A small masked image model, trained from scratch: encoder patch size [4, 4], 61250 training examples.
Rows from block 8 of the encoder, named by matrix and row number. Rows with one number belong to one attention dimension. Each number is 128 + 24 x the weight over its row's rms, rounded and kept within 0 to 255. All counts start at 0. Numbers have three digits each. After the name is the row's rms in percent of the matrix's.
# q: attention query (encoder.blocks.8.attn.q.weight, 192x192), inputs 0-63
# k: attention key (encoder.blocks.8.attn.k.weight, 192x192), inputs 0-63
q.71 088:154121115158122106107159102142137130141139135135112107109176155108134118136069170144125140174086091122129095163124125114126089132080112097120121123125101180083184158136140156130118139087121127
k.71 090:141156149122116135100135086082122159183131139132144159132144086160114130144114133124089098156142124082108143143109141135111111073097115140111124153104147087152150117146143161122174104118137125
q.72 087:142069084139107149122134103124059142152133127144159136092175172143132138158114124105117122134130105122100091123135126102149105151120110094132163128126107135116127149130164142138118126118085128
k.72 083:180154131150113139104135115124134160143127118127098174091159126176151118149159161108060097105129120140120141142117153145134112129132124148123152143133144135135140124133150135138097119125090071
q.73 114:140168149151140116167131177143160117128122106148163113179103149092131124128146164139112116164128083168108141145109132129107129097122131147130139105151088110113142151154167116148164129067141107
k.73 102:127133126119106129147128131120144121129122107125160099173113121112091099100143124114166131194157153145111119066156095163125168112124136117109122186133113182105149096108156102125136114100127138
q.74 102:110173155116148118116124159127114113136124141141154107130113115134135150111093164110134093142103114148109116158154085166108094087106065116143136171166115100121136175127154137185155146124119160
k.74 098:095163109114129124128128092147128137144125124111106108160122111094107136110122150133124110093084104076105150168124099135127136113144118125100151177204103147118095136142154072114169156067171140
q.75 113:090191148119151092186081159140116126129131156132090125184152124109117130118118136124155197133103159080090115149136097128093090108137108133113108096139111134124153106131125088152125147072138147
k.75 097:161153118095146150118124122124131094139136173147123119155112118130141084143113121122156153158099144103118135094118113126111178142103140132110096086109136090111138124156137129124115167125126119
q.76 099:137099128128106082155085150162141115070135086146150132158170162150147129156130078112106119090092151117116106168181121081088115151161123113116128124134145116135143157153151135140117116135156159
k.76 085:125114133146150139146092103169133068124147117140137152112102124135133128152127131108139122107125107110158065117116125120137148157132134118137129129127139101135118161120151094131181178118127150
q.77 079:136130120122134108122153137175105125139073125139145099121131108172132104151128156118106114105137140144146126110102167147153126174139171172135134115145116104161130131145105149126137142120175154
k.77 078:129123103144126145128131108082116168146126138106135161133116154151132142136121163145111110140126119167122121112168148109142141135164136125157105106137095134125097148148145132147123127157154168
q.78 113:095132146159119108124120117171171117091139130185132122109132165137127123185085156134100117146104125120107058159145127081090124169141107097120125148103184087120143159091188129124111105122110145
k.78 107:066140134151134127133105107134123145121178134161126125117149092118085155151141122138125108134122125115109117164125131096154102114150140114103141142161143082141121134159102090158177155118119110
q.79 091:117126111141133099105142170181137143128108161119136132114146112133147113171157129163132103096153150110124129107148167153108119122127118150102135081124124133132147048153171135118168123074148171
k.79 092:146118120111173170148113112165140143139117140170137156166154126149142142132116115157131084112138146132167066161137137108097130138163168114088143108110079069137134146118128137135121116133142120
q.80 092:121110085131127129147122109101157095163134109175151170124176166118132138146140123124145156145109172122173098145135149120074161105148110116067115120109159139119160129125116134129077116147138144
k.80 085:136138169148119148147133120152096136133131098149102159123155142168095112122174158140133142104163123086164132136151110105166119114131152141126122144140122119160136133148098134159157161082096088
q.81 101:116118117110135148118069155132115156130123110114169105106130138118120119128109123152134134108123102147072127107157168154103109129100097147138136093076137151156118123149172123093142077092168140
k.81 106:137075092116149158096102083110109167116077134128150071113101154114163110145132118142125123099155128139125138119122122139170133117148123129163125110114150135108087145115116147095112136150126124
q.82 111:133099100130121169097123125087101131141129151140118149109148154127114166160130123080118162161145102129188152102110138119128146169161122124128135095125155152108134144099088144106076147143131137
k.82 106:161104162130089124116147147137104111127170137137101186112162138191077130098125130129118128133102110116129121154170146142134111099110117125126142165116121135126157096144124150134130115082120102
q.83 123:162132128120128157092155095138118112129088116114110166084134141127129130139159111106124146135161111154171139086090180160112146162131172136152097078069146099111104113111100127097096148124076094
k.83 106:128122136142126127128129141103108136064134136141109122124138158124122146103133108149130163154124103157182166147155171128139140150147125136128146108117158163095111112116079162186100130132090131
q.84 117:108132129146109100134128092192129112061147146160096120113136111141149115135107128113126129113096118106097110141137105112126112148126137107158131165169123097093130165100137143144120150084110119
k.84 110:134126106168177126127114128177124102121157135128123097134124084100145150158139148155103123125072128131120129135114127162096144164101103106131146103146169067156127132120121084146118119116122131
q.85 096:141130107130171181117122153136177095126095154151091113145139142115154131134161130118114153133099140127121102194117097084084091109138088110141118106138129116117118154117131126178094143102098149
k.85 095:138157128109151151143155126163112108108138147154110141125127128132115107115126140082123160130083122125144153134128131152148133141134122115079105109153166135138127139153130122193173149058113129
q.86 083:141121094174118128106180098075111141130115133118140178109118105146086125129135144122118107148102118156144177125109116128166123105111146119152141171145102180173125127104124132136120123144139127
k.86 089:118115107161111111142118168150134123127148118113135132163135105143107134092103094124111144100121128122119159125150120153098118118103115114128170155150133176086126141119152128116111080140162158
q.87 091:119125133128102145102115163110119102149097135088159105126154134134124115072114137126157165163135097117102138066093170126147123107123155145123085093099110146118163079163149110132113115162129091
k.87 095:099132141085133106114139066076121154158105108109158118134133113148142168136131127114147092126165119119122154134096124119163110130137148152124129124123107149115117135150148159124116168161144153
q.88 087:141118152169086099125146109137113147122174121127092136138126137111102096130105112142119137137091108085118117134083127130139114138108138107126111172164103141087138131093157144126106120091115091
k.88 079:150151118143163108100128084125138133171124097088125139086111089137120137184124201116111157142159120094109110124095107162097125133117095159154188144142137063149113128121131141117127145139116078
q.89 098:077173123162110118148160149155134114147135117152138161114122113135131128117121178141078103153130115123109141147114108145123119121149096131101120168148118142132111165117157121167166114150149148
k.89 122:089145145136121142165097130166136133148150135130143130149128094126098141123103097165148093137093106101092128139148136130129099097118130118125123138160099126095130164146188087166145123121155165
q.90 084:104147111109146137139145159075152129186138130101152145131132134074121121108160138133135128130117134172114189136103167155136148094098098079084160139113091117126120088121151107157142142143123101
k.90 095:160091094113141145162134144167127118086077119133125089176122129085114133108122110106161170072150093135135132109167094142107126156156155107103146113163138151106151123115151126133111126140106128
q.91 118:078124113119144106143081179149162143111113141147133081118162142084160111141096152137147126109127111119104123154135114144097139109105159114119127114104156088121152106132183118154166111063143163
k.91 114:118151137104129159115102110099117156136112192156138089125098139123134100146113081156156114177154132128149085128121136077118130099147137099126084114088136104096124141122134127095139103165127140
q.92 087:127167121180130067166196128156097124148123155157132138145128116153123108136173162132111102153155146121106160151139082112131129102110120147100129146172112127102152124137115150163128180107140133
k.92 100:129141160134123103158139132163135125131147140139131160161154130161085108111078128180112094139073128127110155104148142127132154131107098135125112141132106125126144107132133123174110117095126169
q.93 091:126116128120113156104108163101117151143133124070125146157122139163060108102141114134149119093169150095107122110107145150139122112150116186111121153111152135151120133061134143125149105177179117
k.93 091:104097122109131121085138115097112162095078140128123115131111156116163090141106129123108117121121123115141165138091109109182091114139144153155136084131075116152072166127139155118139126135133140
q.94 094:109130137128121120096145125114126094150139118141125137131128114077138138137121139145131211134113152106129123147089140107128104120137163110071104139163149160108177133156131123124143133112086084
k.94 100:113163152144147132179107138155139108151140099136143130115136125092096189127117155129142100187156112088125106129103120144107093121101111132120112130134134130142197113117155116114148145112140115
q.95 106:064129122154130109120127126128163136085151136117115118131102099107122112140115146143110140125099114115103095155119089128107127125138114148135144170169104129130127160147176114150165099089152129
k.95 096:142146097157138131115109129123152124116119158145104120155119128123141094157145104143120150173099126123130102151108116145127120098134093105147090104122120107134131115167139132129154122152175134
q.96 101:132149155109125123127125120143091137130134154091144110139109087118125108190120118124092136145146108149129114132076130151143127107085104165160187161117133116101122096171138110148133142115190155
k.96 087:136114094108119128127130099122100165154128153083156129129136105163154116158111099158115147124201081131131119122109141111106123107130146151086099228152140148098160122084110161132128146154103106
q.97 087:132142155153136124178125135131119140123154095125128111085160148109154095124159161143166111137134100127134122120153145082106086093114131125167105121114117159134109120111104110133164148113137143
k.97 093:145123130097144154143125152100134128122141147187131122110106161151113105100125148135110105089104162175088117100171153137168143161134101066142124089108079157146105137153115092091145176142100095
q.98 100:101144138117112114136144117147163109080105134159091129144131117108148151123115137115124147119126136119113108166117129146154105162186130114121161110128128136122123155130143142147108137092147118
k.98 091:109143113148112120134135142137161151134091152118108124096143085127102138103139134133081110153092104115101151178100129091143140110128142182061128150152160138146128116096140111143132128126108118
q.99 100:133149157114150131116137127105159169122135107122127081148098114174078114154142160131126132114149102179126114155132117049139119134133133189171105134108126127147108127147151179154126119143118102
k.99 094:132125099141132113047109087104120113098170119125160144128108097117153077125140129087100143141111100085113096093131139131116131130102170110134153146104096111136131122106194125093124120165131103
q.100 106:118118107107116148105125164138078148144118091122131157110139140129082110152151103147128145112089129107113166151136138187107134118111166133168142149126148146119122059138131075111100117133166148
k.100 099:128114129138136135173153101132084163121102155109152133132124127122066158136152099138084119122178131178106151130169118102154074107117113155108102129150122151108119163123113157163112142123118175
q.101 089:131119123115113156134104139094159102139102124123131138094108159076135109071131119135148150098099142150173122147148140108122135133081111138134128124150130144126152155102095171111107142151117139
k.101 089:082137115138173157155119149112130126088151120117162158137112160114060127146128141091137159141135132179131147145097145156090132135103123111158099125088128130106092166129145126110137143125152161
q.102 088:127102125116143109141155153097142165100116115123100125134098124093120104137133149143132169129128132112110152140099129121101112137112105134146122080115095156165101114215092101133156128136135102
k.102 089:138163153111100096099119114143125158123136142093106126119097179094135153148121137120093115160170136129120110118138129184130117152083131106130128145128147165080094133108128084149128086116112133
q.103 094:133149182165099071149121103104109121134158152145099131109162131122152100079099118121104073126127116122150095156094136120088122138113151147118108134114089116089116170145125128129124153107134116
k.103 087:146137134167150149151079118123137099126129135160133125135178116167111132118097122148174135097113140130147143134177131112144125183108140158114107125163107185112156131136102098111136140157109110
q.104 108:108128126145135119151079112081094089120130089150130156087176166141110146106129122138172142100082174141150138097148155160153170132105160096132120102153132148108124170097133108100091163091121097
k.104 095:073148117177142140155114148095136127132111177134088112136124095093086174089136116088104123085096156142091158139161158126145105148115117125104129123109137097125136149146129057146135141122118173
q.105 104:149142115138165161113135082139116132134131107164131102127067150127113129132117122121139127153139102143093112128112127125163137138114103171114124176130139108132108149131125147125112123125124125
k.105 106:115148098145094097073171129134136137129116137111117114143138137123128104161147146138106122140102131057104131121070153145139123155154137120087136135095123108139170100146164174119128125119093117
q.106 090:166150130140128143110153147142105130105134173112129134172088087155109093143113147095088150139126117126100116121123105081135089094151082115138166163167140152166154135141132125170121115111127135
k.106 089:128155132113078130120120126147119149123097119115124118146156098127150111099156135164104116144152095115126116106133115109151131101139148196103175146166119139117168098099175188149160142116143130
q.107 089:119135134098084119122184139185144104149145149144144135118142128085108102100134120116095130161140132107108155130088153176070105129151150096124125117138094115142162147192156101096147158129139114
k.107 089:152131149124126147144130139169119107133125155092125161116120202165098113184107136130179077106164113165153152163130132139078129139115143140150134133127122158121123101125036134122127130128148105
q.108 095:107134143142101135147128158111171136128102130095133111143082119073159158140136151147101120111122135116105105137125161148130087083111090168127131138190160112144180131140143166119166107121124122
k.108 087:120126112123145117117145097124172152119127130088119085130115177137125100118103103090155127121124137119120128100080079139137118109122126150078114132139111101132173135111127131116115156081142107
q.109 101:132115155111124087137117143112173127125159097152132083117133142109116085152122170114141095126142135161119054145111150103091131157113137159143129156113160119117107132163109103126178116159132126
k.109 102:159091133110151133085115167128164116102131115130165121123129137132134132145122156161135164121111138096098136129101135129132116158143144089114125164089142156124153138134174140108146121137075127
q.110 091:124147078120130128123120074146107134133116096110131089142152125150085108180155106146146108084099162118146088161165129102108147178135130149169113149123181151139134117122106111139173114155115144
k.110 096:131131132121111112139141153126181149103137162138156123116149120108184120133119129141080152142161118135064107121123109080158108139135143124095121163137134155116162146103188141115154181150130084
q.111 106:095131159135134121170162120118137131138083121148122114148147103087175154132114121132080158120146120156131159168109112171131099158118120133169118134153135109106149155122132120117092186058133135
k.111 095:132141104121155132178151161096109141109120137126116164131119117159153112151139125117175159147146117126151128113098103102116093075133189149153110170117119098117149106065130156113091139153169094
q.112 109:129122131147102115156165145112119164144086071152093145137136127125130134131123130136109149119118114134134118161131124118154114160156122094119099163129115149081150126157122107136123133105140142
k.112 107:156138105145106115152140162140153164129124148108128153154142112136123154138122141174110147119106112114117127141127108130148083147112170174080137149157126137107175130131139100128112109149112104
q.113 101:117091109159116109140150077156145130124124153135139076162129106134147102107124144136134106135173113117102106124158112109176116142132112157126094132131140094134158148099120144123139160133109106
k.113 098:135150094132110104125173136167146119104124166137121154119149154145149074123133122124088160151092103112130129099100100121148117143144124151109129144095140119176142098097127122102099138166165083
q.114 106:145145127131105115164101103116089121149121139094126114112127135131117150119133106156160092113121121110141141093138130113147131153126144148106077102148093148108131137147134098115139114137145090
k.114 089:114144112169131148107139138116133123130104167118095125130149124087155140160113151116134156114066126115114133135147143118125109184142135127152114169133169137132148135139110066088124141093138079
q.115 097:121138111148147103088143127159146124130140153117144078136122100123156126105147131111079121140122128135106103129121122152057123111133112153120159139157146071145151076087123115126106122147130176
k.115 106:115115139090140171147155114128157123108119117132152127121139142184205116139076104147160160118136140164155111103125100149099152108124114137174128140106108132100137149081121174128122137123144142
q.116 109:134160153120129132169167146096128141136118105138134103096115143096112148129155179172114135129161103160109184129133093105118084104142137120169147115156069182151130139158111096139128144116128128
k.116 100:120126079131137145108117094137151124132112174095129105120106147133105123121089101146115088109129128109137123095159111117135125122125127124114102127115118108113133120125121125096130153131128123
q.117 095:136116123139140117127135127119139141141109130143108144104139133141119136129127106121189152151093156121139110123124143164103139129137145069110141088137095142126129148144131098086102171091094090
k.117 092:101123134132126123125087134107131115145123161126088136138122107118092148138153168119120117098141138119150177106167153112134097111150142148169151090148124082095120164162144125123116116152097132
q.118 089:126129121144123113163158116146116105116176094127132181106161120129124137096133113130155119123132143150111157099153133110154137148145164125160141138156099158107137172106124115147123189054143118
k.118 090:104122130131131163189139166112089134136100149154151164121134123144132165102117117115136108106173139188130114126146177143152135111106084132102138136124138115196123154094087128131147158128160100
q.119 093:195115101106155130089090142119114084140146141116145116105120148143080161174132076145182147139121146059127141079130133151161144113125177169138117123137127136130097128105158123121116157116129114
k.119 077:094135127149100150112089141156097155121077168118102095171159129100150133126130134119117145131114147069129104126104154145168127126168104133137161130156139098139109168115131122147081121113144163
q.120 084:160139145122174137098109171107113151132169114123148104131084140154112143128134164141149135135129126124121148086144117097115098114159065092086121125160109141152157174101096167137068136180083061
k.120 083:088093129086104174092126121137140071081123125158124131169104122124134102078107140110139137102093128101149127102152136130123134151148157128141164094115102109137106105161119143159157145090154141
q.121 110:160132166118138119097167143103108162156147109106204120107108128167085156127120123137117167113157106156127118169117122067145135122122157134110106145163092162107101122126159138153123139149127114
k.121 089:140121109084147142145111109167140115109122130147163107139139094155154122092107111132178132116149121168174134150160136156092092150081148125139136113126140122122112112182102122131136123148162161
q.122 113:143110096143147130117152133177131133089143135149176111154111103116116095118141121126121163125100123149110149127134110141198102114167104117102175153153147132142175163104159133143080115164153145
k.122 098:128116109121134108128149157155132122097098122075148143116127124114156109120117116129107127158133101126172138125097109092129115093122141166119174173097139107111131096080155204118147140093142119
q.123 096:153124099100163126122147119134122177135109089134139130136098138125129149184143083122145151119135133087149127132145103166097148158130138105110128117122180127127113131106088118116116141146118148
k.123 093:128088127126115110136117158125164114095119103133113137139150106119179107111096129154077169147147115130129128106115098106160133096160191122189107113156142111071090103136150154117121113133162155
q.124 111:185126139161121126149181117109165139085164146159174132132113092151129130130137142118123105133135099156115122111134132095156115130144104128089115157144122121101149185113111155150104139163123151
k.124 103:127122125107110131115116149165159097112118132127150174146142106113167109118107151132157125118113143103141112146125110115103085143128143144133180152123119138126136073142129160137155129143133124
q.125 089:116130154125121156151122133154104099124102148176152103120125107133142116088127121116118146094142119160144103149121140135155100129113132128148144161163154156136114154091109111108137180079134205
k.125 083:092160109135154144155144135103165154186091160150157104107160110181092156123142116108065123166136110179134117125105139097171136102181136122119107146118126108128140137110166146127144157180148116
q.126 087:109165190103116144190122129088138134120122122113146149134134105125122078133165159136109103099124101159149143157129141105123111145135133138173082134146120170120110124161113122171136082150156170
k.126 090:165141151119197136122163155086122113135124113167183137119112102097116149132136149159130137136143152162111095134175111130091093134110120122134132136114136166143134121159141073115178131170133115
q.127 098:128090136125179130100146109115099142136185102147121090137121134177089136096096132133176119145095164149132152096116137152171135145157102129114149152165100122125144154114121130129079131108095096
k.127 085:061121114148117166093126126167105073113110145157141161140142105136156126095130081078154104124081103059185122131123151123136150112137152173121147089091139080154162106104119127129126123083149109
q.128 107:132128086099098152139118134135132117075125152108078160147143129114168120130093139097123130133079152096128074114141140137143097158117108140151182142131187123115122105120058105132134141108137124
k.128 100:111134167130096109127139162088126201130130135148139101126162132113152167126113137159103130150139104144077152131108116106180142138155107143042095166141158169129153146095157112165141145107140133
q.129 094:113146113112152147176136124123115154094119092151079163115151159129135172135133093102128151160161106117133186122142088123131170161144146053118130124106107150081145115124127111149097141145133151
k.129 089:146099127122132098148107136126113090135131105129097180149113087137080141103125097135129123093090152142104165147122122103119115110138152143141120134159110100146095064150050135129153116153100108
q.130 092:125146160150129108106110156142148156147129108131146112119127134116110152137144168137174120122146115149108132180141149075118128108102159165163163133125103124173097105152156155143135132092142113
k.130 084:170125109158136167089141072154132136148130153154168093131115102118096092117166119086107098132150148081105097103150171109117141120106122104132136077130096093186107169131128142130106143110107115
q.131 100:109128113127107123134127157158144125139118130137177168132162146120138113118144100134085170150163105113121147122122099152083142071131171101154129135122163124136144076125174107101103145146141152
k.131 099:141091103120179133136149136124107097143130122130127133133091150151078113128127120102074138123129136170141121107130123164146131103109117117183079157123123113110105177147112148109112133179139134
q.132 100:134092167155123116157148113120157096120064158159158095152091122087177114107096133151067119124149095133113125134100092123183100125141125144113136126156134110143161187137158144113142169107157143
k.132 092:139139091163140109075113146157128138137119146095126141129129168116103119144122115119138122151121113101190158096087113121120126131137143171123112157116138103101163079101134131089098131144129105
q.133 108:126108095116107125115134127106094135156132141127131109168136078124133101153131111135164136107121145099122123139103132155098150159096156123145086066101130102103118114087095105109152108138128139
k.133 100:152135148141128135108113133133098109121130096137114153124110136105131172163154151164100149122158138172104091140099110140085126132132145099193105136156144158073065148146135101145141082147162138
q.134 097:163076085135075096093127117108122156145125135114135131101121137123135128157079138147117133121095132100135106112121121143157126131108135115131137183108177134103111093132133137085120123140110104
k.134 114:101134087159157103117152111115141156103108162086104102147146111114114116135104134134121143117084119098128134107118116106173094158109130144081113152143142137100154165147163139138113096114110144
q.135 088:134136131143142151131110100134106118156101128128135121100124116171103127154133102132220092119100122151114132105162150111195164142103140163111112139129085127104154148114151144086154097116140107
k.135 090:118125126139106144134099120140141093151130162089114104113168085109130129146187101142096092124130125098093138130114140098133111090134119162110145136120111100155151169127153142071102166117105110
q.136 093:137131125135109139139157098079123125162113104110163116121142114139138108144117111154155128107097105200149105150124134137123143153084113120134098118143140139146090157160094150124149134088128109
k.136 091:093131133135159097102134110094137119112126130145163125114154120104141124133162134130106129130181119147153161104147120065113128165113123141084089140084181146079148106138199122089122094114166145
q.137 105:137126148180145133166108103139126096120131130134135134122109143144146149156164096121114119132128114126074204110102118151167136081132145122129087099128148129125130123159165152154118136128141140
k.137 097:124132121121101090139135140142132144162117112114097122130131138084107103116126093122093124124109160118143154105128117131134096134143125147127143131123098127162148066116090084146119111102122124
q.138 090:152138142106144132111121114184099120143095161133113137112093126145090098114107085100098109151100110100157108137112125149134088098108099144100180157132122111113133077104122080133085135130129157
k.138 086:118124128162135140145112084152103105151113143125162115144151095137113130133125130149125089107162120136144144122144116117187113114143108188133130150182124157098110174090160177114121154172112131
q.139 079:168107084085123166129143154170155130101141122164146150135117150166111117124154088112156135119119117153113102121152120096139129149166124136102100116117147166157110162105105117108102101164103135
k.139 082:095141132135152127098094158131150097150135105127146151113112128131167125141109168122079128117136083147149159142125118105138108137124142120141153124107128174124070128116166160139158124132141107
q.140 111:112116155128136136104080137133145122155104137125136127125101143110133153176124158135149119105100126142132123136124116148099135090122168126163164118131142132156082123144158122104135137110135123
k.140 104:141121096135154139151126103085135152136151158109147086127135134102090115140140103138099129121170129141110145095116123083120131099135119112130116097152102105123135167132170160149085144149131154
q.141 089:119150102092172167109112101115109136124166127142136132132063125180098158167155100131124120119145143129162149084136124085130173127130114179132102123115094179116165131076107130142116148125141143
k.141 079:112152128117147127143155114148133075111114100132142131148107149100127132169089114061075148122113113100143123084105141165159119155127125088170150127136112135098076133131163149123158139144124143
q.142 109:128149121106119143139124145131087159108144149126116174154105129158132104127123130088103134145124125112133112110151123102090105145143112107100135145090131184095138111104064090163110121148126164
k.142 103:130127171116135151182135143128116095127127116157111122153147082166116172131091158167118134134120104171114120168160127106153142108124133128140155147181128159103136149143157168179191171192110127
q.143 100:129149126117130139133165128182140119062162143127111118150140132140127122114148106104141115155139157117105137114135152178121137074151121114096142122177112083130159141117168103131131153148113131
k.143 105:142129157108136124094102132140105112129119110139142154119107167146166124129091098109150072114140139111164114130169123141127153130141112144130153087106140131126091108073067141108133130095171134
q.144 098:154099137116145158151123100127169128165120139135091153133119107149111141119130175148135112148107138099152104137134132174112096091097115144136162148154180130143164085107096121185132141124124144
k.144 114:123097126138115149114120103138132131145136126085178099104097119125071108150135153093059126181117131119142146094127137112111136148094117161146105118111127138125133162127126138107161109174115120
q.145 097:099119162112105097156133151138120128125119131125174134113133087159138156117121138145081161139171088151120115114143150121127114149143131132177122115086104135082118105104154138113153117136120170
k.145 099:147148114097154123149154147141164132130170115150129133149118127133127119130176145078123111160133138132152091185133136152129136135119103106127102124156120116085148086140100108144134121137119147
q.146 089:141110149131081113123139134132132124116153106181137118108134106168117149141118090101117120153134104122176118129125107073157140155113137122138081138105107155174148144103127110095190151169127162
k.146 104:112160105070170124173148161105157176067121121144115167116124121170162098122161145112137129119128139131133130087122117168129138110121103089135109135140155131110169136133113123129133113130121172
q.147 098:067134124118128136137085136108096139087139123130103126163128171129154147114162104129148132125120128128101135086138161151118155120100123085118090102094142140084152154176117117123101104105121099
k.147 122:128169141101118110147112155136165080095158123121113126160184143113143142107138171107130138127101183132147161124109156138157108116146095109141127120137127146167126121200144088133146092117119115
q.148 108:156104143147145165129108109115127135145120104125074134124126097126106147141123170140166141158114138076136106131139133152121091083132106130087131152172163134141193083128086094180124101147139098
k.148 117:126080157148113148077116095117135120128125104085126117093111144127073087140105098120096130113117164128120154080129136120112131140120130156133118113111110114159115175127165176124122116145115089
q.149 105:123105113119122072100096118115129181110117155119127109134159125117171112134157144137086151138112091098111155070105098127131085110152108120138120123124162100124126112141131131116105114134156126
k.149 108:166148082144120131132125128141109121095133139084130143104135125109161139186157155084117068144164109091158123090115105149173153118178107119150122094106156124137129094120080150116152152175182150
q.150 096:152139088165132125104124100150148129126120137121142146143155144127144118155137156164091137132147110137113152138086077122144099121202090137174144133122138106148112116136170141144121120088126080
k.150 120:134112112203086145090108129131067130142104128101110122108110127116142158145114083159156108114158091128115109109153122134132130135163141144110113123118127140153119090087141141094122193143161113
q.151 103:164122124135108126100119120135139122173099126104113112099146111117145118094086158134156107164108119067159118133127130179108094096098130140110154123134191115117121091154117142176127089132143131
k.151 099:144130127142142147075115068154101128186115143092158105107103144127111099157112135067112115167132085150127120074127128137135129117099117155157112109098131118117124171104112178140145127142115074
q.152 109:103124123118159138126174126146114182143118140111174115152143167130153062111154146142100123099140141137128103102147093148116146098135142122136155144155103086098097128168150161154132179112144162
k.152 105:159118133133102138108095137183117090116138135137160157137156122096141122146147143157169130122125105112134117185177149102147105138151138173085147125132070153109116110129160118116113142124148119
q.153 107:131113108154099158111185118150128133129115150132170148101134119132135071130093093141147111092151139124148127154146125088154160154141145139143147143138063110143102143105162156116164140153147155
k.153 114:118114118147122133141115117148080139123079134169150154135091143103119114143135099162151115126119090135074087152153126102133123133148148132081131112158124155123115094093155143137115186133148156
q.154 095:123135111118137126119211127138123112130146164158149090146129163111191097130141120121145170139144115129118128104154092112153142087173116113130153113159127119150077133124126158112135150110159133
k.154 102:149148106111129109174133138098109137105110116158126175093170107175146116138134165125164105107161118137163103120146125157132134109134136085098157133148123145099138085148097116103117141130188154
q.155 102:079171107137130144115103141118098139141124151134143133141117141128119129125150097146138111109139178165142143161131152110089181135144147117162098139126079125101117145114149126110118126113110114
k.155 107:137103175126081136116093119127112085140167133165107132160145144094108149091121110170161115115129133125129129182141137089126088155106157154093129113121093149144104106146189113140118165082113101
q.156 093:143118148112136152114140141110092129106112126122124112123130152109090083129131119095148088098140152101125110137131126094134171160083162170066175125170092132149099167142110141122174186143156112
k.156 087:144115125096190160161142117113165153143074105144151142161141120115118139121168138155135163118060156108114124208119150117112103153149126111117155144118129092105087141150118093113126106115133135
q.157 110:105159128102173129144113151132113117136102120108134122164124151128095138129132133112133131108137181157086132139138179168124145157103155142092129127138127114107125143158148103140117133141097115
k.157 102:101108136110132121145122148154143090177163133099123085157119118102127135094090101156138144131060148144115116188137116062138111164122149126129148125137103103133119156121157098144140131091081114
q.158 096:149144114136131182160169133129140121146106141161109172143103106147107144135076142086142088119124123103152122127168131152142186153106142130105136154134128132145157136117107116117156129152110138
k.158 103:058097126093142129139140151154131136138119146140164077128108136124100058106111135107090177165099146137096138128127132111132131161124124124145116120128129125125156167113178113105136109100082159
q.159 093:148095107152136108152150111139133123126113167138137158171118129121095106159168175113155113129111137135085104088111131128123092126116161162108146144160111130147134149113143180152146159130154157
k.159 099:136131117152122130144122140107080157128083134109175130110100071130103143186188133121074117141104108114152122128134114102112140160148101150114146096112144127119108131121114141098167140209149133
q.160 098:158136092152160168111148117150152108137118150129135153124102143131124116140084120120115129142130143103155116155127145141114138148124133134115143124106159120136145141116167153096097117143119100
k.160 112:062106106140100110110119119144067148161086146124162111131080131112139104126071088157122126150111092128080142096141110113108118131109163135102138134134139154137120124071143122138128161128143139
q.161 103:108123165136119116160086137105110103121113065087137124119134078109083145108094153115142113111134142156101148142113147108123128152111137108116120153095086169112136100137115111111137110118121120
k.161 118:159136152131148132123171108106173124159142146111098117148129139148107146097117101145123150085129151145117140171123146143114117126110113110144119140133109077135119136150125133139113108095090110
q.162 091:115109127156132166103120122094140112107143194145089153121165130131146151098103122161187115119137128104139135142145194108122165136090112110103137114126186143128148134164144113128119105095137104
k.162 101:103127132142119147129061131136078125121120118100135134121106132091080118165113161133117098159088153147113139097117108107137126113153135106135122134115165151175094135148140098119188127126123146
q.163 103:076126156151103111114125121134097105081181121150121139136140119105127141119119096131170127139148132116178129155128152122122159145118111093154111128114142166114138122138154107103136087108131113
k.163 089:085132169130103116137102110117126119142101085194106181119140132115131108087100135153143128108128142172132135125162120142113108099100110135119108169129093173137111129159163117132131117102086127
q.164 098:131149122155163120142108123111143170166104158086124138102112133128124120115127180137120135151125120148088118122119136170127072126138153159108128125139120114126119133141111133177124138105127119
k.164 090:143116139140139165095117123139111128143133132054115083130127106086127157146126128121124108153151117120175136171100130135135160141155154134159129107147116109138121147141107113117125153142131096
q.165 091:121154140174145159144138125124110118098145132145105175155160133162152134148154131159114135152148074136105133104151135141148125116157111087131097104123112160084168106168111104110102063103141126
k.165 085:107160120138115120128101169158110080116154130141115148145145134096141132117121155089133118164132157154181150116109144155143150104191097091134115152153134171141154127158130082116153104108114131
q.166 096:162101105137142086131123131106113138125121142150129122120122130149116122172133163088111150154116092142106119066085119083116120150137164193128139125124129158151135158093135133106174156145137121
k.166 105:159129091105145142162124178098097178096104118111131130122129106122163143170187157114105121157115122090147122141112132141121149144138118121135135080108167108112099101106091140115152120196171151
q.167 115:133118068147139116104130137134154116113140156153124128138173164104146115153138122091164137147093131076122129120106105168122125098116103127117147093148192076127133181143165134148091118106137100
k.167 117:117149111153094110145115128109084118130042106113135129092147111139154147147115163139133093161137109119130150072150114139155117120126140138124156124118140167137117123137114129103145147154176118
q.168 074:151163135141159173144124119103123107128163162147073130137091111143155133128135100126149108159095120092139122128156170129095164115084153119131141150125188121142160141084087108108111146126140093
k.168 090:132115137086137142129155136099152142117158140112146101135157140154082068135134169097107153156139159116151168094118127119123123138053096145146102124097158114130131132137142117147140066106103146